{
  "encoder_arch": "swin",
  "model": "model that predicts nearness at each pixel",
  "dataset": "rendered landscapes of hills, water and sky",
  "train_examples": 145000,
  "image_size": 64,
  "crop_scale_min": 1,
  "horizontal_flip": true,
  "color_jitter": 0.1,
  "encoder_norm": "rmsnorm",
  "encoder_norm_position": "post",
  "encoder_activation": "gelu",
  "encoder_head_dim": 64,
  "encoder_fused_qkv": true,
  "encoder_bias": "all",
  "encoder_qk_norm": false,
  "encoder_parallel_block": false,
  "encoder_moe": "soft",
  "encoder_num_experts": 4,
  "encoder_moe_every": 1,
  "encoder_expert_mlp_ratio": 1,
  "encoder_slots_per_expert": 1,
  "encoder_shared_expert": false,
  "encoder_patch_size": [4, 4],
  "encoder_conv_stem": false,
  "encoder_depths": [6, 6],
  "encoder_widths": [64, 128],
  "decoder_norm": "batchnorm",
  "decoder_activation": "elu",
  "decoder_widths": [64, 128, 192, 256],
  "decoder_blocks_per_level": 2,
  "decoder_block": "basic",
  "decoder_attention": true,
  "decoder_upsampling": "transposed_conv",
  "loss": "l1",
  "targets": "nearness",
  "residual_init": "none",
  "optimizer": "muon",
  "muon_scale": "original",
  "learning_rate": 0.023,
  "momentum": 0.9,
  "nesterov": true,
  "orthogonalizer": "polar_express",
  "adamw_lr_other_params": 0.0025,
  "max_grad_norm": 0.5,
  "max_steps": 11500,
  "batch_size": 128,
  "epochs": 10.2,
  "lr_schedule": "linear",
  "final_lr_fraction": 0,
  "warmup_steps": 340,
  "weight_decay": 0.01,
  "adamw_weight_decay_other_params": 0
}
Rows from block 5 of the decoder of a small model that predicts nearness at each pixel, named by matrix and row number. Rows with one number belong to one channel. Each number is 128 + 32 x the weight over its row's rms, rounded and kept within 0 to 255. All counts start at 0.
After each channel's rows are labels from the 100 images, of 14976, where the channel reaches its highest value: "responds to" is what is common among them. Only what is clearly more common there than usual is listed. The data: rendered landscapes of hills, water and sky.
# convs0: first 3x3 conv (decoder.decb.1.0.convs.0.weight, 128x128x3x3, each kernel summed), inputs 0-127
# convs1: second 3x3 conv (decoder.decb.1.0.convs.1.weight, 128x128x3x3, transposed, each kernel summed), outputs 0-127

convs0.126 [119  66 189  93  82 145 120 118 125  83 149 132  69 139 118  73  98 146 124 142 151 117 105 129 142  91 172 107 130 118 121 125 160  99  93 185 108 120 113 119 128 105 166 149  99 110 120 169 137 137  99  89  94 170  61 150 146 168  55 135 121 107 130 128 110  77 120 147 102 133 142 143 122 117  72  68 124  87 158  92  79 130 137 129 119 118  75 158 142 109  89 154 166 171 129 133 160 125 119  82 126  82 121 105  72  20 176 138 120  96  83  56  52 122 107 148  94 151 100 121 126 125 134 162 113 117 104  78]
convs1.126 [ 73 160  85 132 137 101 140 159 138 188 126 163 139 155 126 144 113 118 143 151 139  71 160 114 146 127 131 169 154  94 143  72  78 115 120  88 171  96 160 147  80 147  90 122 171 190 160 111 134 109 164 113 127 149 185 131 135 109 118  89 112 145  92  29 175 133 124  97 107 125 126 112 144 122 153 155 115 135 148 109 195 131 124 105 118 122 135  81  80  83 103 120  75 113 133 113  96 167  76 154 109 113 146 103 156 237  36 112  96 100 123 115 189 105 116 113 114 145 180 128 133 111 113 104 123 142 170 163]
responds to: noon

convs0.86 [157 144 144  97 131 107 148 140 170 136 166  93 129  86 149 161 132  82 107 119 126 123  92 133 129 102 123 106  80  92 122 150 132 143 147  81 130  68 186 111  77 120  90 111 124 136 136 138 137  97 120 112 133 124 172 156 167  89 109 135 145 117 143  58 213 103 167  36 141 134  71 137 144 121 121 146 155 126 135 132 181 159 119 123 127 113  68 129 126 174 116 124 155  88 113 121 121 109  86 108 110 160  88 155 101 122 142 139  99 129 125 220  75 168 138 130 145 101 227  79 130 165 128 112 143 219 181 112]
convs1.86 [156 170 110 144 159 154  95  87 102 163 141 117 141  90 170 114  74  96 139 104 133 163 133 122 142 178  75 161  97 184 127 156 174 134 157 220 122 167  61 136 153 148 200 161 124  91 118 113 136 140  86 143 141 158  76 102 123 130 144 184 153 158 121 235  65 122  86 165 166 138 157 135 118 143 138  97 141 158  81 165 118  78 154 122 158 142 157 143 134 151 113 139 121  95 172  96 140 152 143  97 133 155  89 124 138 103 160 133 143 138 131  67 154 124 130 133 132 141  56 192 121 131 123  90 116 110  92  99]
responds to: snowy peaks

convs0.104 [ 83  48  88 103 162  56 135 109 116 144 161  78 127  64 122  98 154  97 131  92 169 106 189 132 120 115 156 115  89 125 158 141 101 101  51  88 147  90 121  88 120 123  99  97 117 147 139 100  70  83 151  84 115 116 163 133 120  88 189 128 132 144 119 134  60 144  96 134 115 129 102 109 126 116 142 173 168 125 144 108 163 126 120 123 132  96 114  87  59 104 164 128 107 104 152  92 110 114 149  65 152 121 107 137 132 137 102 108  96 177 120  78 142  93 132  67 129  92 107 136 128  51 110  97 146  53  91 154]
convs1.104 [133 197 130 190 124 163 113  81 148  88  88 129 169 171 118 107 118 154 102 143 121 112 137 138  68 119  82 131 130 131  73 134 114 141 144 141 105 159  68 130 143  88 124 132 136  75 106 153 137  90  95 206 106 110 118  99  96 131  76 113 132 122 168 162 165 134 131 160 146  78 167 167 100 139 124  59 127  91 159 132  86 154 179  87 102  95 156 160 176 120  74 129  87 130  91 104 117 122 124  96 176 110  56 139  92  97 162  95 128  75 119 128 144 179 152 187 118 118  98 134 137 228 143 135 120 142 148 117]
responds to: clouds; overcast; purple alien crags

convs0.21 [ 98 125 118 133 161  74 112 136 136 103 102 122  82 103  90  99 121  99 129 163 142  61  74 143 115 180 160 113 116 107 214 114 102  92 107  89 140 119  52 142 137 141 102 156 187 136 121 101 177 125 155 128 146 120 135 141 106 121 105  81 146 103 143  83 133 146 121  57  56 125 171 104 143  89 157 135  83 134  73 151 163 174 152 109 105 137 140  68 137 122 126 123  81 182 123 125  91 101  83 195 124 122  98 155 164 159 140 101 110 155 109 106 176 160 112 175 154 140 189  92 137 175 137 113 189 110 146  87]
convs1.21 [ 91  82 118 115  72 126 160 101 155  91 111 128  99 172 162 134 128 150 125 114 100 134 144 109 128  58 117 179 164 112 141  87 122 188 101 104 134 100 216  95 144 100  98  92 116 138  88 102 114 135 115 123 134 145 165 110 134 174 153 111 161 112 103  89 199 120 146 165 133 114  90 138 127 139  90 195 133 111 206 137 174 176  55 136 120 161 133 129 142  74 137 120 140  49  55  50 150  84 156 136 168 133 164 135  80 125 122 129 129 102  88 146  95 126 158 132 128  88  96 146 125  83 147 137  98 146 109 108]
responds to: snowy peaks

convs0.49 [143 122 112  86 159 116 170 134 116 118  65 114 157  73 136  82 149 118  89 114 176 126 118 122  93 153  87 126 104 138 116 131 137 126  99  92 137 128 191  73 118  54 128 106 162  95 120 148 135  95 152  87 139 137  98 131 138 110 131 153 131 104 172 157 151 132  97 110 183 118 117 102 152 115 101 129 169 122 135 154 135 133  90 166 148  41  60 144 106 199 118 165 126  89  95  96 144 109 150  84 166 177 125 161 132 121 133 156  44 122 143 218  66 103 169 102  98 132 144 165 105 108 146 119 152 159 193  79]
convs1.49 [166 116 136  92 150 184  88  46 106 147 166 101 152  72 139 105 102  55 160 131 138 144 147 131 157 129 102 170  89 153 165 218 154 158 140 168  85 181 101 134 167 123 205 138  85 112 127 121 102 129  85 131 171 132 102  93 151 112 113 208 115 173  90 204 111  96 117 153 126 159 151  96  90 137 140 107 128 161 109 175 119  93 152 127 171 140 147 133 129 150  90 126 170 133 160 170 149 185 123 145  98 147 105 107  88  95 132 107 133 181  93 112 148 149 106 131 109 132 121 132 141 129 106 114  71 120  74 154]
responds to: snowy peaks

convs0.80 [105  93  85 248  98 143 155 119 158 100 155 145 121 158 128 107  89 138 153 141 101 155 150 144 111 107 117 130 152 104 126 130 107 153 159 103 134  75 124 100 107 129 140 166 138 108  74 111 145  54 123 154 155 139 112 116  84 145  61 130 146 160 101 135 157 164 128 188 138 120  78 150 144 114 136 116 141 141 110 117 190 167 107 142 131 135 130 134 166 121 133 178 135 150 145 136 102 119 138 142 106 117 163 140 101 123 114  97 115 142 105  60 174 137 121 138 195 145  95 255 113 173  97 125 107 157 136 114]
convs1.80 [141 155 167 150 144  84  74 114  94  95 113 126  88 116 139 118 178 161  82 147 126 147 124  95 157 152 123 159 144 192 110 109  81 144 123 175 106 155 127 112 105 128 144  80 144 160 121 114 136 164 136 189  84 143 128 133 125 125 154 161 123 113 145 120  79 102 153  69 117 174 199  59 124 100 146 151  96 101 110 123  65 177 100 125 129 172 134 127  73 131 135  48 124 104  92  44 157 144 113  99 145 110  51 124 101 140 133 171 193 148 160  54 141 138 139 112  71 127 131 101 180 150 102 138 101 146 148 116]
responds to: high relief; overcast; purple alien crags; land: snowy peaks

convs0.7 [130 143 132 129 148  77 116 118 137  44 146 151  76  39 157 143 145  86 143  28 168 146 127 143 184 135 105 161  85 124 149 131 119 138 128 106 156 102  99  98 111 129  90 114 110  97 133 164 146  84 155 140 101 139  19 116 133 140  32 118 114 144 132 131 114  98 128 126 142 163 143 114 164 105 112 158 128 114 150 169 126 157 136 153 137  74 120  86 111 157 141 117 153 106 125 113 152  35 131  95 150 128  61 123  61 102 139 148  98 153 118  77 118 124 137  94 127 149 124 145 105  76 141  75 150 142 119 138]
convs1.7 [153  74 117 141 132 169 178 106 152  95 120 168 146 191 152 120 130 170 123 118  79 143 112 112 149 153 121 116 143 146  78 101 120 139 183 165 164 125 197 133  81 102 156  80 108 163 115  89 142 192 102 135  89 166 185 146  94 130 255 166 157 104 136 157 167 148 125 127 127 156 128 129 134 137 154 142 145  90 160 128 136 127  73 129  89 162  97 121 160 134 172 154 144 136  89 144 143 101 139 124 152 126 172 160 107 150 136 133 151 116 148 164  83  86 121 132 125 139 111 203 138  68 145 140  85 150 133  69]
responds to: snowy peaks

convs0.33 [109 158  88 171 123 137 139  81  50 142 122  73 160 172 143 104 129 162  96  75  53  73 157 106  93 180 107 122 112 143  53 125 143  81  64 150  97 145 111 112 152 111  86  97 123 146 110 142  72 127  53 194 137  68  87 127 113 116 179  62  68 110 110 163  90 159 141 140 161 134 170  87 146 139 110 136  83 118  99  92  99 144 136 166 123 128 136 126 155 169 164 107  94 117 116 175 131 156 154 119 165 142 123 112 155 133 153 118 124 131 134 160 149 132 149 140 116  69 143 137 146 113 156 109  99 151 128 188]
convs1.33 [ 97  85 159 115 139 132  86 186 130 134 106 101 179 162 109  91 122 135 146 134 170 148  74 123 135  68 101 108 141 126 160 169 102 173  64  71  97 129 106 113 157 114 162 108 120 115  89 153 158  91 169  85 137 108 140 134 125 150 160 170 100 143 117  84  84  88 133 162 131 126  93 117 125 164 124 115 149 130 144 159 145 160 162 184 162 126  80 171  81 100  74 164 153 188 111 162 102 188 160 211 110 101 148  92 106 104 122 145 112 112 160 155  59 119 182 114  94 125  79 103 110  93  96 172 134 111  76  92]
responds to: high relief; dark volcanic rock

convs0.109 [144 146 172 198  76 155 133 106 152  87  95 158 137 175 144 192 163 172 123 128  96 143 119 102 173 102 102 134 124 142  58 207 133 139 145 123 117 112 123  76 146 158 188 154 108 152 148 134 126 207 111 147 106 151 124 134 143 117 177 154 161 171 126 146 135 118 124 113 142 110 144 126 189 149 144 154  97 143  97 123  74 103  93 171 124 142 112 182 176  90 141 122 138 143 124 101 138 149 140  87 161 143 158 147  94 164 118 139 182 109 172 174  96 134 178 108 161 110  24 167 133  86 178 107 123 149 116  81]
convs1.109 [ 59 166 161  79 137 112 131 132 110 185 142 141 167 116 103 141  81 103 148 185 197 138 117 164 142 122 162 136 138 111 182 150 145 161 130 195 123 209 147 141 107 138 136 145 119 152 141 155 138 114 187 141 146 130 162 134 167 127  27 129 141  87 140 153  95  91 156  86 116 154 160 111 108 143  99 130 136 134 115 113 159 108 190 107 142 123 161 139  36 140 120 127 122 142 176 186 152 157 125 205  76 118 138 118 124 142 129  93  63 147 145 108 140 133 120 127 119 158 200  85 160 161 137 129 132  93 146 169]
responds to: clouds; overcast; purple alien crags

convs0.91 [160 118 140  60  59 111 112 121 132 116 136 113  79 116 154  96 128 112 118 116  73 105 155  97 127 139 105 161 114 151  94  92 151 105 132 158 155 174 138 208 177  96  80 191 120 105 106 150 116  85  94  79 165 121 108 165 130  91 209  94 127 124 142 108 116 130 102 134 112  78 118 138  96 132 148  81 133 163 133 116  85  50  89 116  78  55 103  97 107 165 138 105 143 106 124 136 158 128 101  98 118 111 107 126  99  97 149 136 155 125  82 142 208 149  92 130 140 120 112 139  99 126 103  72 153  73 178 190]
convs1.91 [171 122 170 186 165 134 110 144  93 175 145 150 204 146 141 126  90 108 144 114 161 122 115 139 130 163  97  86  97 164 130 154 158 109 209 129 116 107  59  75 152 108 182 116 128 130 168 159 137 194 147 152 129 126 105 126  91 130 171 142 120 170 133 129  62  85  90 155 152 109 115 143 162 164 131  69  97  97 112 105 105 127 160 139 162  97  86 159 176 103 144 137 134 141 149 143 122 175 136  82 103 112 107 116 129  97 194 111 113 192 131 117  58  90 103 121 114 137  98 151 188  82  86 136 141 149  66  92]
responds to: snowy peaks

convs0.72 [162  75 133 107 129  61 103  71 163 139 107  76 122  57  85 103 149 120  89  44 128  92 129  96  72 126 109  87  85 104 127 166 159  95 116 115 128 145 170 117  96 126  54 149 124 123 105 116 102 101 116 104 127 106 144 145 111 111 122 145 142 100 119  71 134 119 164  71 175 121 147 127 124 102 138 125 150 118 136 136  93 121 129 108 136 143 110  89  88 114  85 109  69  83 157 115 111  88  67  66 113 127  64 125 125 173 102 118  90 111  63 141 156 148  97 118 127 119 185 135 113 188  91  68 115  89 186 126]
convs1.72 [135 152 168 123 115 110 129 169 105 152 148 101 124 141 127 159 105 116 123 112 149 161  92 140 174 114  78 147 132 179 106 150 173  78 174 121 121 127  43 126 151 126 183 100 117 115 171 147 135 206 111 112  92 136  84 138  96 159 202 180  71 180 151 195  60 136 114 121 166 109  88 152 134  98 155  88 108 117 115 144 116 169 154 156 188  91  79 123 183 161 139 160 143 127 156  83 124 171 134  89 119 134  87 144 116 114 157 120 153 174 128 151 113  96 124 137 133 141  63 162 156 136  97 165 164 131  60 108]
responds to: snowy peaks

convs0.11 [157 143 139  89 151 109 130  90 153  92 108 122 139 109 126  92 172 146 125 186 121 118 145 173 107 149  77  96 110 135 169 165 160 128  46 123 109 147  91 172 168  73  86 156 108  57 129 167 151 127 120  69 147 133  90 145 176 132 205  77 180 123 147 115 148 128 132 150 121 142  91 135 132 190  89  93 155 142 100 118  96  62 156 134 157  87 202 117 104 129 161 100 110 114 151 176 151  93 154 163 126 116 112 106 176 137 180 144 124 177 130 118 106 108 116 184 105 108 137 172 136 157 111 135 122 101 190 184]
convs1.11 [117 107 194  91 125 186 180 144 112 110 106  97 130 106 107 173 107  98 133  70  93 126 103 104 130 122 152 174 160 110 131 146  27 142 166 133 126 116 134 181  85 144 104 143 130 169 139 116 145 140 180 167 136 185 122 142 101  89  65 126  41 106 109 137  91  89 136  90  63 163 152 177 113  71 115 151  68 157 104 115 126 122 133 107 115 118 118 126 158  94  84 175 140 164 114 145 125 181 134 133  67 104 134 134 105 144 140 189 140 127 183 131 141 131 137  53 161 113 130  82 103 136 135 148  92 114 146 148]
responds to: noon

convs0.13 [132  45 129  91 145 151  95 141 100 149 115 129 150  85 102  46  98 124 175 145 171 136 101 128 104 119 116 117 124  71 184 109 130 130 134 111 100 145 148 108  94 112 144 146 147 147  99 127 144 111 140 110 104 149  94 152 106 124  39 163  69 109 158 110  78  78 143 120 143 167 117 148  74 119 106 143 157 111  98 130 167 137 130  52 127 122 130 140 130  69 111 134 109 129 138  28 113 151 112 108 138 111  97  96 115 136 127 156 126 154 140  80  62  80 128 106  57 119 134  99 142  31 131 123  99  65 108 103]
convs1.13 [157 185 166 168 116  84 154  65 147 153 121 108  86 147 119 152 146 147  62  96 121 139 128 102 165 154  78 140 130 107 136  88 115 146 166 121 181 146  88 172 166 147 117  91 123 132 140  92 142 170 113 112 132 136 100 156 135 170 145  77 141 172 180  72 153 159 139 144 154 104 139 105 210  96 117 152 150 125 120 134  94 142 110 183  81 144 109  82  42 137 118 123 154 144  96 173 115 145 121 101 176 127 168 180 129 168 115 124 147 109 101 132 188  98 162 149 141 154 138 135 163 211 105  71 147  78 167 156]
responds to: noon

convs0.102 [134  92 149  79 132 111 120 128 129 135 137 101 156 129 122 144 134 113  99 155 137 130 154 145 110  97 164  90 109 134 147 156  80 149 195 129  90  94 145  97  98 114 124  71 137 137 140 115 121  69 131  92  92 106 190 164  95 111 174 141  90 163 134  96  90  96 109 115  86 118  81 130  66 134 119 118 129 114  83 142 103 231  96  82 119  88  83 100 151  46 145 198 113  57 111 117 119 133 153 106 133 111  66 116 110 136 127 131 142 168 154  72 122 115 130 100  87 136 103  28 110 101  88 173 111 145 132 121]
convs1.102 [129 124 139 133 121 150 167  85 138 127  85 111 109 147 172 187 146 131 103 134 117 157  86  84 155 139  96 169 135  82 142 103 144 124 212 104 146 129 116 178 156 135 112  87  81 133 110 110 167 226 151  73 115 106 106 142 138 137 149 104 147 112 139  85 161 167 159 124 174 148  97 117 213 129  98 147 136 106 108  82 138 125 142 204  93 112 120 107  52 159 126  84 153 169 142 165 141 125  96 184 180 129 176 168 173 135 104 128 111 119 124 118 125 111 126  92 112 138 146 132 205 168 144  77 141  80 118 164]
responds to: clouds; noon

convs0.31 [ 97  84 117 153  67 118 117 108 163 132 139  97  94 107 141 153 184 101 154 125 173 128 167 129 174 133 136 115 152  65 140 112 103 137 121  79 146  24 118  89 129 144 107 102  93 171 152  93 109 162  80 100 109 178 166 145 144 118 137 107 193 127  83 138 143 152 114 128 125 122  63  72 115  81 142 150 149 159 137 127 152 171  73  65 130 141 131  89 185  99 114 163 113 166 118 233 103  85 132 131  99 115 144 135 129 120 158 128 128 135 114 172 187 142 140 153 147  86 100 156 197 114 141 103 125 139 135 102]
convs1.31 [ 97 148 149 137 139  78 146 114  77 114  96  94 150 139 159 148  56 159 140 115  97 141  83 148  89 145 124 126  97 105 117 166 121 129 116 175  91 180 117 137 133 162 102 114 137  86  97 137 121  65 172 158 117 115 115  90 141 195 144 100 107 147 134 135 168 141 129 116 110  60 204 160 145 189 133 130 147 125 175 113 107 101 158 141  90  95 114 169  96 164 118  69 133  84 113  79 134 126  90 104 142  95 114 161 101  88  87  74 181  96  45 159 123 107 121 160 126 154 125 108  99 174 168  99 187  96 105 183]
responds to: high relief; purple alien crags; snowy peaks

convs0.26 [ 87 151 163 153 155 124 151  94 112 143 105  94 154 112 149  85 103 112 120 142 134 133  71 121 134  88 132 178 105 105 132 102 105 135  77  82  92 126 134  79 102 111  64 102 158 117 104 134 101  95 179  72 144 123 124 111  96 144 213 137  95 107 114  91 104 101 140  74 109 143 103 107  94  96  93 105 125 119 133 134 119 129 127 112 117 102 158  93  75  92 102 103 124  95  84 113 141  69 127 135 132 100  76 120  54 127 112 138 118 121 112  51 106  98 116 100 140 131 177  49 159  75 115 104 175  43 118  49]
convs1.26 [206 112 142 129  77 166 101 151 143 172 151 142 106 135  72 145 150 178  94 154 117 118 180 133  61 119 118  95 113  71  71 138 158 116 139 127  93  77 153  94 150 117 155 139 121 132 119  94 149 120 106  89 134 108 200 152 167  39  53 116 133 192 188 201 150  99 134 108 132 185 136 165 148 149 121 137 113 141 148  87 114 123 168 133  91 183 123 165 207 167 123 172 111 146 144  96 151 121 147 184 115 118 143 145 137 159 136 142  90 116 149 160 122 154 115 142 131  78 127 128  99 140 120 120 125 156 133 166]
responds to: snowy peaks

convs0.52 [138 117 150 130 165 169  71 109 116 147 101 176  76 170  78 106 130 132  82 183 109 128 161 112  93 139 171 147 133 153 162 131  90 111  47 115 111 168  80 128  99 115  13 120 149 134 140 132 110 152 157 111 141  87 128 134  84  57 152 101 105 116 146 100 116 117 128 102 148  79 128 159  70 113 126 110 117 119 107 126 105  20 132 126 111  87 143 164 164  90 118 106  79  95 113 143  95 126  60 165 159 121 134 144 173 165 116  88 109 107  87 136  88 145 113 152 103  70 116 133 129 144 107  80 127 140 158 121]
convs1.52 [ 67 160 138  57 145 110 165 150 120 166  90  91 166 122 123 124 107 120 112 176 168 102 130 135 138  95 116 129 168 119 162 139 130 145  50 124 115 108 197 147 157 135 160 112 120 178 143 151 129  55 156 137 107 156 198 155 129 182  60 143 157 103 151 115 144 146 161 138 110 127 140  95 140 132 101 153 155 130 151 136 199 124 171 112 172  87 117 138  74 120  89 159 137 186 140 159 179 184 122 191 141 125 171 111  89 149 134 137 111 136 164 153 155 148 135  68 148 162 197  85 184 109 106 140 124  85 114 142]
responds to: clouds; noon

convs0.103 [ 96 134 147  25 171 116 130 106 108 139 100 128 160  98 123  71  90  88 113 129 159  98 109 146 120 113 142 136 129 156 136 112  85 111  60 126  89 142 107 127 119  65 115 134 108 121  89 155 127 133 173  65 105 126  92 145  68  95 200 125 107  67 112 110  93 114 120 153 117 114 118 103 101 129  71  77 126  82 107 129 113 103 186 126  95  47  88 125 137 101 125 189 127 100 138 137 117  84 166 148 149 139 112  80 120 117  77 128  87  72 122 120 100  94  62  95  85 119 120  97 159 143  86  75 139 168 142 116]
convs1.103 [200 162 104 189  96 152 101  99 133 135 128 131 109 117 138  78 176 148 140  95 115 158 176 137 143 107 108 133  93 119  98 128 116 146 178 147 158 113 138 104 170 150  70  75 118 111 128 100 112  22 147  73 138 116 126  50 147 112  41 133 134 148 107  69 138 109 151 100 153 185 142 110 193 117 111 142  87 155 161 122 141 168 104 153 127 117 117 103  95 152  98 103 130 138 101 187  93 121 132 189 141 151 153 159 136 105 127 184 122 153 120 163 175 130 168 136 115 122 169 156  90  77 108 125  73 104 125 161]
responds to: noon; water; fog

convs0.35 [113  65 156  92 131 173 111 101 134 101  67 154 123 108 103 113 134 101  98 191 154 102 103 133 111  93 139  88 137  81 125 146 160  95 151  83  97  68 106 123  81 141 155 147 118 141 153 144 127 202 130 105  99 147 142 142 129 131 161 147 132  80 145 159  83  80  93 120  91 130  91  96  74 135  94 110 129 105  91 112 162 102 114  77 124 120 111 145 132  90 106 129  35 140  97 134 108 112 105  83 118 136 126  67  75 110 108 128  65 114 123 127 100 127 105  83 141  81  59 102 137  47 127 133 121  76  99  54]
convs1.35 [108 200 119 142  76  97 177 143 119 140 181  91 106 153 143 147 159 152 145 135 132 137 136  79 127 115 151 161 147 116 125 150 126 159 107 172 153 201 147 109 136 195 118 126 109 146 146 168 110  82 178 181 172 109 129 137 147 133  25  87 128 106 125  94 131 116 178  84 118 147 169 109 172  90 153 203 114 116 127 100 143 134 195 133 136 113 148  69 121 167 135 150 143 145 159 120 152 123 112 199 112 120 129 161 143 136  92 127 122 137 134 150 137 108 161 131 133 170 199 120 133 197 180 119 122 145 184 194]
responds to: clouds; overcast; purple alien crags

convs0.24 [111 162  86  90 124  88 118 106  86  69 152  60  64 135  97 126 107 198  89 118 119 138 159 147 169 115 154 152  45 106  62  48 149  94 165 112 152 147  94 173 155 139  88 134 114  62 148 117 141 137  65  96 159  85  86  90 109  89 161 116 113 125  94 103  79 103 110 125 145  96 108 104 160 136 104 115 110 154  78 133 134  99 138 150 103 155 106  92 113 109 113  94 125  83 160  75  98 167  87 141 125 109  65 103 150 104 121 105 157 130 126  94 143  73  93 157 134  94 118 115 121 160 130  99 120 104  95 160]
convs1.24 [149  83 186 161 136 134 131 157 158 120 142 104 169 173 135 126 144 163 141 120 125 133 101 144 112 136 112  78 177 146 132 155 102 188 200 133 104 126 124 105 119 115 167 104 107 186 110 147 125 135 122 130 103 118 205 162  38 152 185 145 114 179 174 137 157 143 103 149 111 150 193 125 156 148 169 151 143  91 167  90  81 134 126 137  93 127  71 180 118 122 124 174 150 191  90 183 106 123 140  75 151 110 167 153 120 155 120 137 157 145 139 106  55  67 142 124 117 138 103 153 159  85 105 144 151 150  83  70]
responds to: high relief; overcast; purple alien crags

convs0.27 [153 181  82 126  87  89 135 119 155  70 118 128  86  50 119 122 160 121  99  76 115 112 135 107 185 127 128  91 137 142 132 126 117 123 157 171 127 127  66 110 134  98 103 143 113 102 156 140 102 103 128 122  87 117  43 116 113 103  91 102 118 168 110 122 130 125 161 144 166 140 113 181 201 103 112 135 158 114 140 117 126 135 136 124 127 120 122 110  47 155 112 112 157 114 147  46  98  44 117  48 107 138  82 102 117  75 131 134 112 166  86  83 154 134 126 106 131 130 150 112 101 185  81  47 113  99 147 158]
convs1.27 [159  32 160 122 139 161 164 132 182 125 126 198 128 170 142  97 156 145 138  84 132 134 114 114 117 135 138 138 117 120 131  91  93 140 171 140 168 122 171 135  95 129 146  93 110 181 127  99 156 152 138 124 102 141 171 144 110 142 234 163 119 134 112 132 156 138 100 121  93 177 122  95 134 148 177 162 122  97 120 136 120 128  83 130  96 142  90  81 166 122 141 192 155 178 109 223  99 117 153 157 130 160 151 120 117 129 126 140 152  94 149 147  73  89 119 122 111 142 105 225 100  56 146 146 114 179 111  97]
responds to: high relief; purple alien crags

convs0.17 [130 158 161 163 140 166  72 120  74 139 125 184  99 126  87 183 115  81 136 153  74 106 189 119  94 116  81 108 180 122 108 147 113 111 106  55 119 112 102 119 152 205  76 122 118 140  76  82  92 165 141 136 102 117 115  94 134 149 146  39 166 120 104 108 132 127 152 159 147 111  91 148  74  85  79 151 150 143 116 179  99  84  73  68 115 157 139 145 151 108 134  94 166 132 109 108 121  96 123 165 116 181 157 135 139 143  89 129 130 160 109  96 161 158 148 110 115 101 167  77 158 172 124 151 146  88 160 156]
convs1.17 [ 98 119 129  84 135 172 141 117 149  90  81  63 146 123 171 111 115 142 149 131 152 118 103  69 121 165 154 178 123 119 162 100 166 104  95 216 143 187 126 185 120 132 115 178 172  69 132 182 145 104 156 134 127 184 106 109 143 174 148 170 129 131  89 160 114 105 123  83 121 151 123  77 133 160 141 116 125 169  92  93 176 107 192 125 115 155 147 128 164 158 104 142 138 154 219 166 135 104 130  90 124 113 118 131 166  86 145 169 161 126 122 193  97 104  54 106 123 104 101 147 118  96 141  70 151 152 115 128]
responds to: high relief; purple alien crags; snowy peaks

convs0.81 [138 178 119 159  85 140 149 122  90 102 119 154  90 143  91 129 103 101 148 140 117 104 137 115 105 190 159 154 136  48 163 167 102 100 111 123 112 148 101 127 142 152 114 128 141 152 101 150 149 165 139 137  96  91 110  75 145 157 137  81  99 112 138  85 147  96 169 112 179 114 119 133  85  70  64 122 106 147 154 110  99  80 101 169 136 169 217 165 124 119 154 123 134 116  74 102 149 121 129  67 102 135 136 134 170  98 114 143  32 154 100 141 133 171 147 114 105 141 170  22 117 147 169 149 156  73 114 147]
convs1.81 [149 103  85 187 139 115  81 115 142 131 151  79  66  94 151 148  99 116 108  69 113 135 112  81 116 103 153 126  95 171  69  96 161 125 171 149 133 136 112 153 116 106 159 142  83  40 139 125 115 122 115 107 122 160 106 142 131 107 169 178 183  99  94 179 138 175  99 102 144 135 116 111  97 104 192 115 150 133 112 130 136 168 154 105 139 123  85  97 131 201 101 122 121 139 152 156 128 131 103  81 156 135 158  98  99 138 113 104 171 128 149  42 140  71 123 168 146 141 123 252 134 152 137 125 131 173 124 106]
responds to: noon

convs0.5 [126  92 111 176  98 160 107 122 119 120 126 145  95 164 146 144 119 118  71 147 145 166 142 111 108 110 112 152 132  87  82 144 161  96 160 114  86 156 136  92 192 114 125  95 133 130  83 121 125 194 107 162 130 137 148 132 158 130  17 111 115 116  93 147 173 130 130  69 126 128 133 142 110  93  75 167  61 114 107  58  72 116 132 121 141 156 145 156 120 123  69  74 164 197 141  96 106 144  95 135  86 127 164 161 113 112 118  80 125 199 129 126 155 139 137 145 186 138  61 121 148 152 153 157 125 131 149  48]
convs1.5 [ 80 158 138 243 103 100 167 114 130 155  63 177 138 185 135  88  95 183 147 140 106 103  92 154  71 124 135 123 152 153 144 124 110 136  40 144 138 123 116 146 159 102 137 162 147 174 145 141 104  82 136 156 141 105 138 145 101 133 172 116 152 111 128  92  93 166 138 232 137 102 157 141 135 147 130 101 167 119 116 139 183  91  88 127  72 115 141  95  75 121 152 114  94 108  81 157 144 133 136 125 128  55 139 108 120 157  90 128  97  78 106 155 111 104 122 145 110 117 176 111 173 112 131 114 159  95 109 175]
responds to: high relief; overcast; purple alien crags